From a checkpoint of a small self-supervised image encoder: norm layernorm, activation reglu.
Rows from block 7 of a small self-supervised image encoder, named by matrix and row number. Rows with one number belong to one neuron. Each number is 128 + 32 x the weight over its row's rms, rounded and kept within 0 to 255. All counts start at 0.
After each neuron's rows are labels from the 100 images, of 14848, where the neuron reaches its largest size: "top examples" is what is common among them; "colour at peak" is the nearest of a few named colours to the mean colour under the peak. Only what is clearly more common there than usual is listed. The data: larger renderings of crowded toy scenes.
# gate: MLP gate (model.blocks.7.mlp.gate.weight, 512x256), inputs 128-255
# fc1: MLP up (model.blocks.7.mlp.fc1.weight, 512x256), inputs 128-255
# fc2: MLP down (model.blocks.7.mlp.fc2.weight, 256x512, transposed), outputs 128-255

gate.229 [136  82  81 177  95 134 144 131 197 171 103 103 161 108  68 116 123 134 174 137 167 190 118 123  71 133  99 100  68 200 157 168 139  80 119 155 168 161  70 148 147 114 101 179 138 128 162 114 182 118  69 181 148 142 143 102 168 109 108 121 131 157 103 139 143 105 174 141  74  90 152 146 162 113 166 183 194 113 153 142  58 140  87 162  91 157 110 140 125  99 116 168 156 136 164 133 125 167 110 104 176  88 148 106 122 124 129 121 166 180 134 142 125  71 181 121 112  63 170 122 165 117  56 113 117  95  77 109]
fc1.229 [128 167 136 143 107 185 180 116 123 134 113  85 122 147 126 179 159 164 142 135 132 135 104 163 104  54 167 153  90 150 150  56 146  86 131 149 126 123 146 134 122 119 138 131 117 131 137 163 124  80 165 147 154  56 165  69 116 132 114 124  95 118 138 104 142  81 174 112  79  82 167 125 127 174 122 131 110 194  92 174  95 100 190 144 117  73  81  65 131 148 110  75 112 131 150 109 107 180 142 160 113  75 115 113 114 148 122 102 131 132 185 112 131 190 108  96  82 179 148 140 112 130  97  55 123 136 139 180]
fc2.229 [130 166 120 113 113 106 112 152 172 137  97 144 193 156 113 135 106 124 115 158 105  72 104  96 155 123  83 126 112 110  86 205 153 148 108 119 146  97  80  67 145 135  89 145 178 117 140  84 107 153 143 161 132 140  56 144 117 133 151 120 166 128 153 122 106 101 145 137 133 137  81 185 112 140 114 114 133 115 108 127 166 159  86  88 155 163 166 128 119 133 195 136  95 110 127  99 112  84 129 151 152 140 209 108 104  65 159 133 165 150 122 155 108 107 142 168 162  54 117 178  69 180  94 139 124 111 175 144]
top examples: light from behind the scene
colour at peak: brown

gate.430 [104 151 149 141 140  83 144 137 127 116 139  76  99 117 135 157 134 160 210 138  95 148 133 111 154  99 184 118  74 171 170 131 193 130  86 195 139 103 162 148  95 147 161 140 166 120 112 129 154 183 118 122  99 111 102 162 136 130 174 143 121 173 152 141  81 150 170 196 125 143 147  81 124 110  90 120  95 132 177 135 149 117 135  85  63  97 104 173 151  85 132 157 145 114 126 106 117 120 120 105 132 148 141 147  96 122  86 119 109  99 168 112  46  81 115 122 105 112  60 113 232 165 143 108 168 161 138 124]
fc1.430 [153 122 183 135 187 164 103  92 147 129 127 101 132 140 104 140 153  83 143 124 127 162 131 135  90 195 173 150 160 168 140 164 129 109 135 211 137 134 166 101 142  69 135  97 153 151  75  85 183 126 102 139 161 128 116 114 116 126 143 131  98 161 121 135 113  69  61 139 133 160 129  87 165 139 111 165 124  51 194  90 135 105 126 104 137 176 115  77 141 105 144 123 154 189 130 106 128 135  94 143 152  79  96  92  95  97  67 158 117 112 164  94 141 158 187 131 120 133 112  80 121 175 116 117 158 175 172  54]
fc2.430 [153 114 118 168 150 120 156 124 121 140  98 150  86 117 128  61  93 151 124 125 186 129 152  92 142 155 145  97 146 151  97 108 149 154 179 124  86 122 117 131 136 129  74 137 128 138 192  82 183 164 149 135  53 154 173 154 151  34  89 150 107  93 153 133 140 153  89 222 156 145 107 141  94  98 128 127  56 121  81 177 167  87 107 143 142 133 150  85 108 165  98 110  69 113 118 128 151 176 125 113 182  97 124 182  67 108 121 137 144 136  95 124 154 128 171 138 101  74  97 186 151 156 117 141 147  79 113 125]
top examples: light from behind the scene
colour at peak: black

gate.296 [125 156 167 154 147 108 141 134 115 144 166 131  95  98  87 160 225 104 139  99  95  70 106 144 128 155  88 110 104 178 144 148 149 124 123 123 148 119 112 142  87 121  70 133  76 141 172 114 110 143 144 128 126  90 139 176 133 122 114 101 104 108 139 124 187  94 138 171 103  97 140 163 119 174 183  53 134  99 127 127 112 144 163 161  75 166 137 124 143  42 141 111 138 112 118 113 128 139 128 173  90 111 166 131 115 127 155  37 136 187  14 111 151 153 148 150 149 139 151 142 154 121  92 125 188 135 133 207]
fc1.296 [ 88 133 122 138 149 134 122 191 133 179 132 157 123 143  88 140 145 159  57 117 151 119 176 120 135 114  90 128  99 158  79  82 143 151 179 116 141  65 182 155 133  89 164 126  86 148 122 125 122 113 141 121 144 127 127  70 174 131 189 153 151 136 147 137  97 175 132 178 114  97 152  41  93 103  93 134  93 106 162 119 107 133 137  59 122 128 118  85 102 154 112 144 152 136 148 186 112 120  81  71 114 179 124 166  92 203  89 161  90  58 153 146 171 178 113 122  45 101 134  94  89 129 154 141 121 129 195  73]
fc2.296 [162 156 125 153 101 173 103 169  91  96  95  72 140 119 124  73  87 216 147 145 152 127 129 129 102 146 141  66 142 142 131 142  89 108  84 100 139 173 111 132  91 189 120 117 171 124 132 115 113 121  78 143  96 133 174 169 205 133 158 133 119 105 149  75 185 117  95  95  67 131 103  97 169 158 131  98 100 144  85  86 152 127 131 130  97 149 142 128 123 122 118 154 144  93 108  71 149  96 134 117 122  78  58  97 186  94 161 120 132 124  66 109 138 137 113 163  95 109  46 137 150 142  99  88 153 199 107 123]
top examples: its colour: black; umbrella
colour at peak: grey

gate.267 [124 144  50 162  56  89 122 133 131 174 151 163 144 136 150  85  87 147 121  74 110 111 219 157 147 124 184  96 161 198 137 140 128 130  78  75 117 151 200 168 193 127 149 150 130 166 119 111 117 113  97 177 168 157 163 106  91 151 110 121 129  82 144 130 141 114 168  95 131  94 169 156 186 132 177 133 141  99 104 147 115 119 104 109 113 136 116 176  94 142 147 217 134 119 112  84  61 154  94 106  77 119 144 179 136 157 134 133 118 155  75 123 102  87 120 174 123  67 131 161 118 110 112 117 155 140 189 161]
fc1.267 [ 75  90 159 178  89 157 137 150 147  96 163 130 104 106 132 127 150 118 123  91 174 123 143 106 146  96 119 100 205 124 105 193 112 224 105 133  58  95 131 194 123  63 147 140  80 109 125 120 123 142 120 190 167 163 131 121 153 154 131  86 176 149 146 114 129 123  83  67 135 147 107  88 122 104 151 171 132 128 131 138 156 131 182 128 119 137 136 150 115  93 111 160 146 104 169  91 158 128  73 123 161  82 123  74 149  59 105 102  99 142 139 105 105 131  79 105 118 160 140 142  98 106 129 134 191 118 119 168]
fc2.267 [175 123 105 130  71  85 144 147 168 122 134 104 156 167 120 141 143 179 111  67 127 147 112 135 153 115 171 167  97  83 108 135 111 135 132  69 144 163 115 119 120 157 153 117 181 210 129 160  75 148  94  71  77 123 116 117 123 121  78 126 105 109 135 151 171 127 141 148 139  97 165 113 101  77 142 130 164 134 181  65 139 128  64  88  85  64  91 130 146 164 174 126  84 157 182 128 162 186 107 109 113 174 143 179 102 153 141 159 165 173 117 196  64 156 149 110 151 116 135  67 172 106 127 121  75  74 110  95]
top examples: count: two
colour at peak: brown

gate.191 [116 138 199 102 122 126 116 151 148 159 131  81 154 138 202 112 132 112 118 112 105  86 222 144 153 126 135 120  73 106  99 133 181  89 101  67 177 122  59 157 160 144  92 119 122 167 128  85  88 153 149 162 163 150 153  99  93 108 178 121 119  60 119  62 172 128 138 127  67 115 132 159 102 124 192 161 120 153 123 135 149 112  94 125 128 141 147 108 143 149 124 178  92 161 112 107 144 187  55 132  97 143 181 111 120 175 102 128 188 144  86 131 148 147 120 163 158 113  92 122 178 151 125 157 118  89 147 137]
fc1.191 [ 90 125  90 123 102 120  48  93 136 135 146 150  51 117 113  94  86 113 147 159 141 103 114 135 100 130 100 132 104 162 123 122  86 131 112 116 175 145 184 142 135  74 116 142 133 151 124 132 163  92  70 207 134  85 107 107  86 153  84 179 148 143  93 133 148 187 148 139 129 185 150 159  89 188 128 121 123 108 121 164 140  99 132  71 165 136 111 119 169 139 200 120 114 119 157 115 120 128 163 115 119 190 105 122  83 127 133 148 149 109 164 111 110 128 138 152  89 132 116  66 107 148 126  98 125 179 180  98]
fc2.191 [111 142 136 106 160 140 137 165 108 116  73 120 110  98 135 120  69  94 195 171  85 139 152 105 128 156 153  69 109 151 123 121 188 126 133 137 165 106 125 154 110 143 164 101 120 155 178 128 105  90 121  94 133 108 176 134  74 118  98 138 232 157  49 150 145 154  95 149 193  68 151  70 126 139 106 110 128 131 126 127 144 196 168 143 114  78 163 147 141  61  86 100 121 113  74 116 141 161 121 130 109 107 103 131 130 143 106 142 154  71 142 154 172 139 148 120 117 190 100 128  97 149 142 108 160 165 183 133]
top examples: count: two
colour at peak: black

gate.487 [129 100 123 165 157 103 106 112 178 151  72 108 105 111 123 173 168  93  86 165 150  92 128 160 180 124  83  82 102  80  88  75 134 137 207 178 132 119 130 161 148 138 145 120  63 144 128  99 110 183 108 129 103 126 137  98 192 111 114 163 150  93 118 110 106 121 118 134  73 161 123 181 101  82  95 118  74 117  98 146 133 108 122 107 162  79 122 120 152  81 156 156 117 117 131 150  57 122 100  72 127 150 143 100 112 155  78 109 155 140  81 157  67 162 166  82 170 108 118 153 162  77 162  70 125  80 167 136]
fc1.487 [128 167  91 160 142 174  79  86 122  60 107 124  75 156 101 108  76 188 161 173 111 129 155 162 118 201 159 101 184 168 183 165  75  65 108 114 129 130 100 134 106 127 121  71 127 165 177 162 166  39 157 151 158  78  97 117 154 137 118 127  98 160  97 150 155 159 163 157 145 134 155 148 124 111 144 145 107 135 113 188 130 139 102 121 160 136 104 142 167  85 101  83 141  94 115  98 195 166 137 150 108  69  94 178 101 135 115 135 124 165 103 149 142  58 133 120 166 160 135 102  89  91 143 121 175 102 122 160]
fc2.487 [159 112 135 106  81 120  93 184 155 131 156 160 134 115 125 146 100 119 169  92 161 149  82  92 169 107 140 157 200 120 108  91 129 147 128 198 152 152 153 107 156 171  81 108 114  69 104  94 139 174 137 115 142 139 171 178 150 148  74 145 120 113  98 150 100  93  90  86 124 132 133 149 142 154 168 140 183  97 114 124 137  95  84  86  89 147 181 198  84 126 132 131 121  86 131 139 103 125 144 105 128 182 166 113 166 140 154 127  85 130 125 100  87 205 162 174 157 138 166 135 147 175 141 189  52 155 107 100]
top examples: light from behind the scene
colour at peak: black

gate.81 [124 147  79 149 131 129 137 101  93 142  68 177 126 152 117 139 112 125 124 136 138 168 101 149 133 174 136  76 103 113 211 110 132 168 111 139 125 106 127 134 110 123  96 119 185 173 135  96  92 153 104 111 144 180 205 156 187 145 222 159 134 114 100 188 130 118 174 119 134 128 119 117 100  97 112 132 129 160 156  88 171 105 122  46 152 186  58 109 110 184 111 172 132 192  93  83 163 130 107 163 112 124 156  96 125  94 102  80  99  80 139 143 150 109 148 153 110 134 103 115 138  93 140  84  95 145 180 121]
fc1.81 [147 166  81 111 114 122 187 148 143 120 123 116 178 117 104 124  99 113  99 105 182 125 141 163 112 197 152 118 110 144 159 115 182 140 147 134 104 105 142 165 137 137  56 130 100 155 117 143 103 109 194 154  98 155 186  80 143 164 134  78 129 102 127 180 127 128 209 145 119  77 154 150  95  81  94 134  95 129 111 109  58  97 164  92 103 143 133 137 122 171 138 119 156  90 100 134 106 200 109 156 108 145 171 152 163 104 120  77 136 125 125  94  92 151 160 130 101 142 162  87 117  87 126 158 111 189 148  44]
fc2.81 [115  87 204 140 165 171 170 148 164  99 193 128 112 160 191 131 124 122 169 139 142 120 133  98 176  51 119 105 134 130  94 159  79  80 117 123 112 126 128  84  54 116  89 165 108  82 168 171 137 137 100 159  91  88 107  87  94 171 144 137 100 109 109  64 124  50 136 115 128 119 120 111 146 171 174 124 179 106 125 132 100 142 131 158 198 129 164 108 103 122 148 120 149 129 100 155 123  77 114 128 123 120 142 122 141 159 188 130 125 138 175  87 123  98 121 109 137 121 151 114  87 154 118 123 133 116 165 136]
top examples: light from behind the scene
colour at peak: grey

gate.113 [ 96 127 146 148 124 162 114  81 132 153 126 139 102 185 120 101 138 121 140 128 141  92 123 141 163 125  92 151 156 143 119 104 161 219 131 158 112  83 125 141  76 133 158  91 107 140 144 146 113  53  89 153  76 118 101  82 116 120 113 130 132 168 119 170 130 216  74 169 160  92 126 117 138 160 119 140  88 167  79 147 128 152  71 135 120 156 152 125 193  93 109 155 125  74  95 107 131 139 181 179 114 147 111 186  99 127 132 163 138 150 134 106  73  93 137  78  93 123  73 157  85 144 169 118 117 116 150 205]
fc1.113 [ 90 112 109 136 117 144  96 119  70  99 134 138 135 193  97 154 142 116 160 141 148  74 162  51 159 148 108  92  92  93 127 132 128 190 164  83  80  74 153  96 138 112 136 150 103 128 126 152 168 154 157 138 179 112 101 103 132 139 115 110 106 147 127 154  60 180  92 145  87 179  91 118  87 112 110  92 143  68 147  97 117 192 151 177 202 156 162 132 181 189  94 114 109 136 122 138 160 142 174 129 137 162 117  94 103 165  87 127 136 120 181  90 135  63 170 136 105 137 122  84 122 137 237 128 120 139 160 144]
fc2.113 [123 155 132 120  78 112 103  84 156 131 127 116 139 170 206 172 101 117 115 127 149 147 155  94 104 146 168  55 137 109 120 124 125 133 107 154 119 110  86 200 120 152  86 146 131 102  75 141 163 122 134 126  83 183  93  80 104 118 148 121 111 110 165  99  99 147 137 149 154 114 156 170 115 134 158 202  80 186  93 157 180 145 121  86  72 138 167  99 137 151 120 123 115 139 143 110 100 106 129  96 148 123 148 124  82 123 132 104 107 144 124 118  89 166 106 126 167 103 129  99 143 111 128 206 145  71  82  98]
top examples: light from the left
colour at peak: black

gate.477 [170 159 189 132 159   7 104 111  87 124 144 158 140  99  74 132 174 162 157 118  98 129 158  88  96 127 110 109 128  96 185 186 145  79  74 173 158 139 136 153 160  80  98  87  85 169 137 110 150 192 143 107  59 168 129 125 130 139 158 104 153 177 127 109 117  95 130 168 139 149 139 108 144 129 155 168 166  76 151 142 158 139 133 151 111 136  76 133 144 103 106 127  93 112  94 141 122 155 100  98 126 144 147 138 132  76  90  78  83 126 183 105  61 170 166  96 133 120 127 161 129 162 129 132 133  91  62 154]
fc1.477 [191 158  76  99 162 103 118 130 108 111 143 110  83 132 157 131 107  60 174 150 137 114 142 144  85 108 134 158 104 125 165 128 121 118 183 151 147  97 101  74  98 122 127  84 117 126 141  81 159 166 121 149 116 147 141 151 130 143 107 134 208 130  66 167  69  47 141 178  70 125  93 128 191 143  83 186 122 113 172 153 114 140 128 126 117 155  93 150  98 119 127  81  92 101  84 172  74 107  75 125 159 133 119 129 103 126 161  92 107 137 131  92 127 114 133 153 128 188  87  92 178 181 121 188 155 128 145  97]
fc2.477 [136 138 148 150 126 138 195 119 113 120 123 105 154 123 132  78  77 177 127  69 125 152  73 125 138 110 112  97 177 121 134  82 131 133  94  89  92 184 112 118 130 140 107 131  83 159 190 104 139 171 134 108  80 139 163 219 169  85 158 153 110 171 182 172 165  79 117 181 142  80 136 194  58 145 118 112 158 122  77 161 138  80 131 137 172  96 156 153  43 147  70 161 106  97 149 113 108 142 165  95  93 116 122  95 100 114 115  94 137 119 112 164 124 137 123 141 111  91  93 170 119 123 148  85 126  63 151 120]
top examples: light from behind the scene; count: six
colour at peak: black

gate.247 [ 93 127  86 126 191 114 146 129 159 107 104 132 110  99 185  77  62 173  87 136 166 130 174 118  62 133 103 105 110 118 126  84 182 117 153 135 109 100 123  67  91  74 195  97 121 123 141 124 163 117 108 118 113 139 126  89  85 125 160 111 164  87 156  98 111  68 199 110  91 115 107  94 158 115 104 180 153 108  98 147 121 136 157 152 162 181 106 170 134 115  79 162 123 134 114 154 118 149 121 114 110 117  91 205  99 162 134 138 167 142 107 130 140 135 142 152 134 160 127 128 100  89 112 100 248 136 141  85]
fc1.247 [133 114 182 136 174 115 136 106 111 134 112 132 110 133 177 131 146 145 139  95 153  84 123 118 145 102 148 147 176 107 118 103 111  98 178  88 129 128 106  90 146 179 135 154 161 108 140 133 118 113 115 146  84  96 128 129 153 129  92  91 156 135 185 139  86  88 106 115  71 116  84 172 154 125  96 142 165 144 150 100 181 133 138 132  81  75 131 122 180 142 114 126 149  81 120 137 111  71 119 110  53 171 142 122  89 136 162 126 112 161 152 123 131 102 135 164 129 163 153  69  89  63  78  97 187  86 103  91]
fc2.247 [117 161 154 161 119 180 149 166  65 116  85  88 163 140 136 148 163 158 121 145 128  98  99 123 166 114  92 137 141 178 175 130  87 108  64 140 119 173 139 165 120 133 200 162  99 145 158 125 152 146 185 140 125 163  81 133 112 173  75 142 153 106 138 170 163 157 147  68 149 125 149 141 118  89 125 131 126 114 108 139 122 180 175 131 131  63 112 129  70 147 162  77  99 130 128 109 151 118 196 136 167  94 114 118 139  86 126 127 148 202 116 144 115 171  92 127  69  96  88 133  76  96 115 134 155 131 188  89]
top examples: light from behind the scene
colour at peak: brown

gate.32 [222 100  80 183 136  71 120  96 126 103 175 131 140 116 154  86  95 152 186 160 155 152 100 155 164 109 104 124 117 113 109 109 131 104 109 119 116 124 133  82 170 135 151 191  84 110 116 125 114 161 118 163 104 148 139 143 153 140 136 121 110 105  61 188  91 175 166 160  92 163 159 139 155 131 128 121 116 208 117 167 140 109 112 192 126 123  42 124  96 131 153 109 130 169  97 123 109 176  77 147 105 110 159 112 133 188 157 159 149 112  77 113  88 138 123 100 143 146  44 146 173 100 135 130 125 122  89 128]
fc1.32 [140 167 102 147 100  39 140 157  86 134 129 131  82 137 117  80 134 137 137  82 163 151  95 113 139 112 108 100  76 103 192 102  95 162  61  90 143 161 178  95 204 185 141 131 126 160 136 129  89 129 184 109 104 136 129 102 140 120 142  88  93 152  89 116  98 157 172 120 106  94 126  98 111 141 127 132 154 105 114 159 117 124 103 172 116 149  71 125 124 110 178  82 172 120 128 152 175 159 113 158 121 115 186 132 111 175 143 132 117 152  84 126  89 114 152  94  60 115 102 108 128 190 127 166 138 146  97 124]
fc2.32 [158 136 129 107  58 136 151 128 131 115 139  99 129 127 142 172  92 198 151 160  76 128 114  95 159 106  74  96 125 183 161 160 164 169 128 169 121 110 100 105  99 179 168 102 170 114 182  91 160 116 125 149 188 141 143 160 114 127  97  91  68 163 108 154 135  91 133  96  69  56  81 122  88 111  99  99 158 106 127  85 192 207 108 102 109  74 107 126 126 172 133 140 145 102 103 149 153 134 133 170  96 119 126  68 147 173 129 163 124 109 176 133 148 157 156 170 103 144 133 124 164 166 176  89 163  99 151 110]
top examples: light from the left
colour at peak: brown

gate.25 [118 131 186 165  68  62  91 152 147 129 135 129 108 196 139 167 169 198 133  53 124 119 171 175 127 142  92 166 152 140  96 123 141  57 121 127 130 138 131 106 142 117 163  69 119 163 163  91 127 135 108 136 102 132 134 165 105 128 166 151 145 126 190 114 109 158 151 123 163 167  85 143 157 174 110  73 143  80 167 105 111 194  75 122 159 147  94 154 147 172 149 163 141 148 139 105 111 124 167 140 134 184 138 119  96 175  74 135 145 144 147 127 183 135 133 117 116 144  93 134  96 147 140 121 108 143 155 113]
fc1.25 [190 140 107 121 152 137  84 109 180 166  85 111 179  99 112  93 161 168 117  97 122 134  97  77 138 132 121  51 109 157 163  67 165 140 144 149  90 111 132 109 169 167 146  90 113 101 163 191  68  88 167 165  74 114 160  95 107 146 113 141 109 161  84 121 142 106 160 103 192 119 138 142 190 142 130 154  87 105 114 107 115 116 130 130 168 148 122 124 142 137 109 118  94 200  70 155 139 101 149 144 152 124 154 133 119 121 142 147 147 132 160 118  98 149 188 149 125  97  67 207  64 118 149 127 132 151 168 141]
fc2.25 [ 89 201 138 100  69 142 178 147  70 143 121 164 116 190 182 183  98  69 119 132 107 118 139 155 127 123 174 169  78 129 137 108  99  80  77 201 150 109 145 115 117  81 133 112 172 177 141 102 174 113 171 115 193 125 141 147 108 147 152 117 121 107 146 159  97 169 142 105 122 101 127 117 122 129 111 123 136 164 171 122 157  90  81 198  80 160  70 166 103 154  88 106 136  92 100 157 146 158 107 101 174 160 133 126  95 159 131 142 132 142  86 154  92  96 134 136 158 170 134  92 116  93  95 143 144  75  93 142]
top examples: light from the right
colour at peak: black

gate.253 [159 124  93 154  94 111 111 132 174 124  73 128 165 124 171 131 113 140 155 133 176 130 139 119 100 136  92  96  98  99 126 109 101 130 106 134  85 117 160 138 139 166 142 140 157 114 124 169 123 111  81 139 175 142 118 147 168 130 142 100 133 124 115 167 121  76 117 135 155 101 136 108 184 120 175 154 207 144 134 105 113 151  93 150 108 127  67 177  89 139 121 141 151 152 165 163  87 123 167 103 118  93 115 184 130  96 210 136  88 115  68 109 122 137 116  93 109 106  65 123  74  83 116 163 169 142 116 120]
fc1.253 [ 87 122  84  68 113  75 167 192 113  89 139 128 151 132 111 189 167 154  71 114 111 124 133 117 110 142 157 141  90 159 121 177 105 127 152 146 158 157 157 102 197  82 152 170 178 156 125 128  76  81 139 151 160 112 154 106 112 106 107 104  68 120 117 120 127 112 135 128 138 113 139 187 149 112 159 108 167 192 150 104  97 161  84 110 122 133  94 186 119 106 162  88 134 183 143  66  80 115 110 168 135 203 149 117 156 134 146 147 122 104 146 106 176  74 156 147 148 154 133 131 104 159 145 144  92  88  99 143]
fc2.253 [133 172 155 105  63 133  73 140 121 156 128 119  73  99 149 101  98 174 148 100  96  89 131 107 146 104  95 129 158  97 141  88  58 132 105 125  86  77 113 136 116 176 133 101 127  72  97 129 197 165 162  80 145 167 145 130 171 167 110 117 117 170 158 134  47 167 116  81 113 133 108 130  88 134 158 119 129 137 141 126 162 117 164 162 175 114 167 105 153 133  95 170 105 111  58 118  89 132 212 113 158  63 113  71 121  90  83 125  87 191  94  95 113 167 127 169 141  86 177 131 136  91 134 175 148 109 143 158]
top examples: light from the left
colour at peak: black

gate.182 [127 122 122 130 164 150 118 118  91 143 150  37 124  69  89  95 185 105 161 150  90 135 107  95 160 169 111 159  36 128 118  63 155 152 164 105  97 121 148 129 158 142 116 128 114 153 117 102  86 148 140 147 102 115 135 171  78  96  72 149 189  78 170 151 137 123 103 110 119 141 133 175 104 138 201 142 126 140 102  78  79 111 131 129  91 169 160 161 145 138 175 141 130 234 148 122 117 132 138 119  99 128 148 146 126 160 106 140 169 102 154 143  80 105 127 178 170 110 192 123 120 104  88 162 171 153 101  96]
fc1.182 [ 91 167 173 126 102 132 128 155 160 121 132 177 137 144 187 142 136 138 111 166 142 133 122 108 112 102 108 136 158 127 147 152  96 156 108 160  96  99 136 101 124 157 101 111 141 199  86 122 187 124 113 100  73 113 129 119 199 182 114 124  57 181 109 148 104 171 130 114 158 172 125 145 141 100  85 156 199 151 142 156 178  95 134 126 227 139 121  78  99 120  95  81 134  29  53 127 126 112  95 171 145 112 136 101 196 114 125 143 111  75 116 125 148  94 175 108 117 132  71  89 154 136 187 101 108 131 121 156]
fc2.182 [156 143 119 159 147  98 100 118 100 117 175 161  38  88 132  56 170 173 189  80  84 118  94 114 186  95 145 119 128  85 114 151 107 118 161 148  94 130 137  93  96 105 160 112  71 134 162  41 145 181 171 135  96 130 114 144  74 150 106 147 177 138 107 107 121 131  92 128 124 110 153 137  95 137 161 180 119 127  69 139 147 156 130 108  84  96 170 144 103 203 111 124  73  74 115 113 112 171 171 113 146  94  80 164 150  92 134  83  82 159 110 166  90 186 107 147 143  89 119 145 149 145 131 110 148 116 170 128]
top examples: light from behind the scene
colour at peak: black

gate.506 [ 94 182 175  37 112 143 115 136  77 168 188 135 129 115 123 104 145 141 167 147  88 123 111 127  85  66 157 123 124 137 105 120  97 127 138 193 120 102 132  70 106 139 138 161 134  95  80 102 133 119 100 156 128 106 122  97 139 150 105 116 128 106 127 149 143 128  82 102 120 123 112  81 144 109 173 106 154 119  88  95 112 142  97  69 123  89  78 142 112  66 146 179 100 123 115 129 123 124 156 110 128  78 177 140 114 134 116 120 115 122 167 155 185  72  83 147 171  71  88  95 118  98  87 141 107 110 106 135]
fc1.506 [223 126 145 147 113 138 178 145 207 145 182 143 116 124 142 105 151 144 118 100 111 103 106 127 141 155 131  93  91 131 135 111  96 107  90  72 130 117 113 143 139 181  91  92 126 143 163 127 127 120 100  85 180 142 155 123 180 137 151 152 108 184 123 171 134 120 111 115  93 126 177 143 134 109  86 100 137  85  51 101 108 127 137 152 104 209 121  97  98  97 160  89 176 128  65 137 113 155 128 101 172 139 100 139 109 132 174 112 139 116 177 133  77 190 149 126 158 117 144 158 154 102 172 130  87 140 139 114]
fc2.506 [191 136 163 114 129  96 109  70 139 117 104 142 142 132 133 151 122 105 154 124  80 139  68  77 128 139  85 128 103 119  89  98 114 106  83 139 138 144 153 171 119 173 131  49 136 128 143  95 118 135  93 109  93 134 158 170  77 151 115 187  97 123  92  88 185 136 137 107 129 141 151 126 227 154 138 164 182 202 178 137 101 122 115 128 230 143 127  92  99 173 148 104 167 200 138 106 127  90 113 137  95 189  76 100 138 163  96 138 100 125  41 121 125  92 109  97 160 146 169  96 128 105 143  88  93 117 159 154]
top examples: count: two
colour at peak: black

gate.325 [133 112 121 110 139 109 141 126 142 115 104 111  87 119 173  86  90 144 119 139 127 120 174  92 120 143 110 124 127 151 130 150 185 151  89  87  85 116 151 147  99 177 164 105 136 152 128 152 144 160 123 205 138 123  81 183  83 183 181 154 121 128 133 183  90 111 109 164 142 126 156 150 144 141 123 152  82  83 126 141 120 133 147 131  86 159 201 164 111 103 144 164 136 141 109 155 133 123 142  92 153 144 199  75 137 105 157  99 127  94 149 172  91 155 166  72 147 143 108 132 145 176 148 133 180 158  92 205]
fc1.325 [140 132 114 168 128 132  66 156 171  94 133 162 132 114 164 137  65 177 130 131 179  80 102 108 117 105 101 140 160  91 171 131  96 156 159 108 142 170 157 103 158 119 124  81 167  70  49 154  91 115 113 123  55 113 130 200 161 154 111 117 127 163 144 111 125 110 115 126 170 161  99 102 140  99 134  70  70 164 120 130 175 121  89 120 141 131  76  97 127 155  96 121 125 110 171  99 165 114  87 105 169 123 160 118 162 160 116 108 143 160 121  84 163 119 121 110 119 127 107 130 100 126 149  81 121 173 120  95]
fc2.325 [119 120 163 187 163 161 168 110 118 172  74 103 128 120 101 106 173 138 123 114  91 122 151 104 145  92 154  44 154 165 109 105 206 120 137 131 101 142 195 147 124 164 129  88  81 116 185  90  94 151 107 118 121 150 146 136 176 176 159  98 127 178 181 110 122 179  66 105  49 194 170 138 179 146 105 152 118  84  84  85 129 163 160 116 131 160 179 101 136  99 135 109 130 129 111  82 115  90 111 155  75 132 124 164 133 143 146 163 142  62 173  97 199 140  95 161 146 123 152 162 126 156  97 112 138 130 150 125]
top examples: house; table; largest object: house
colour at peak: grey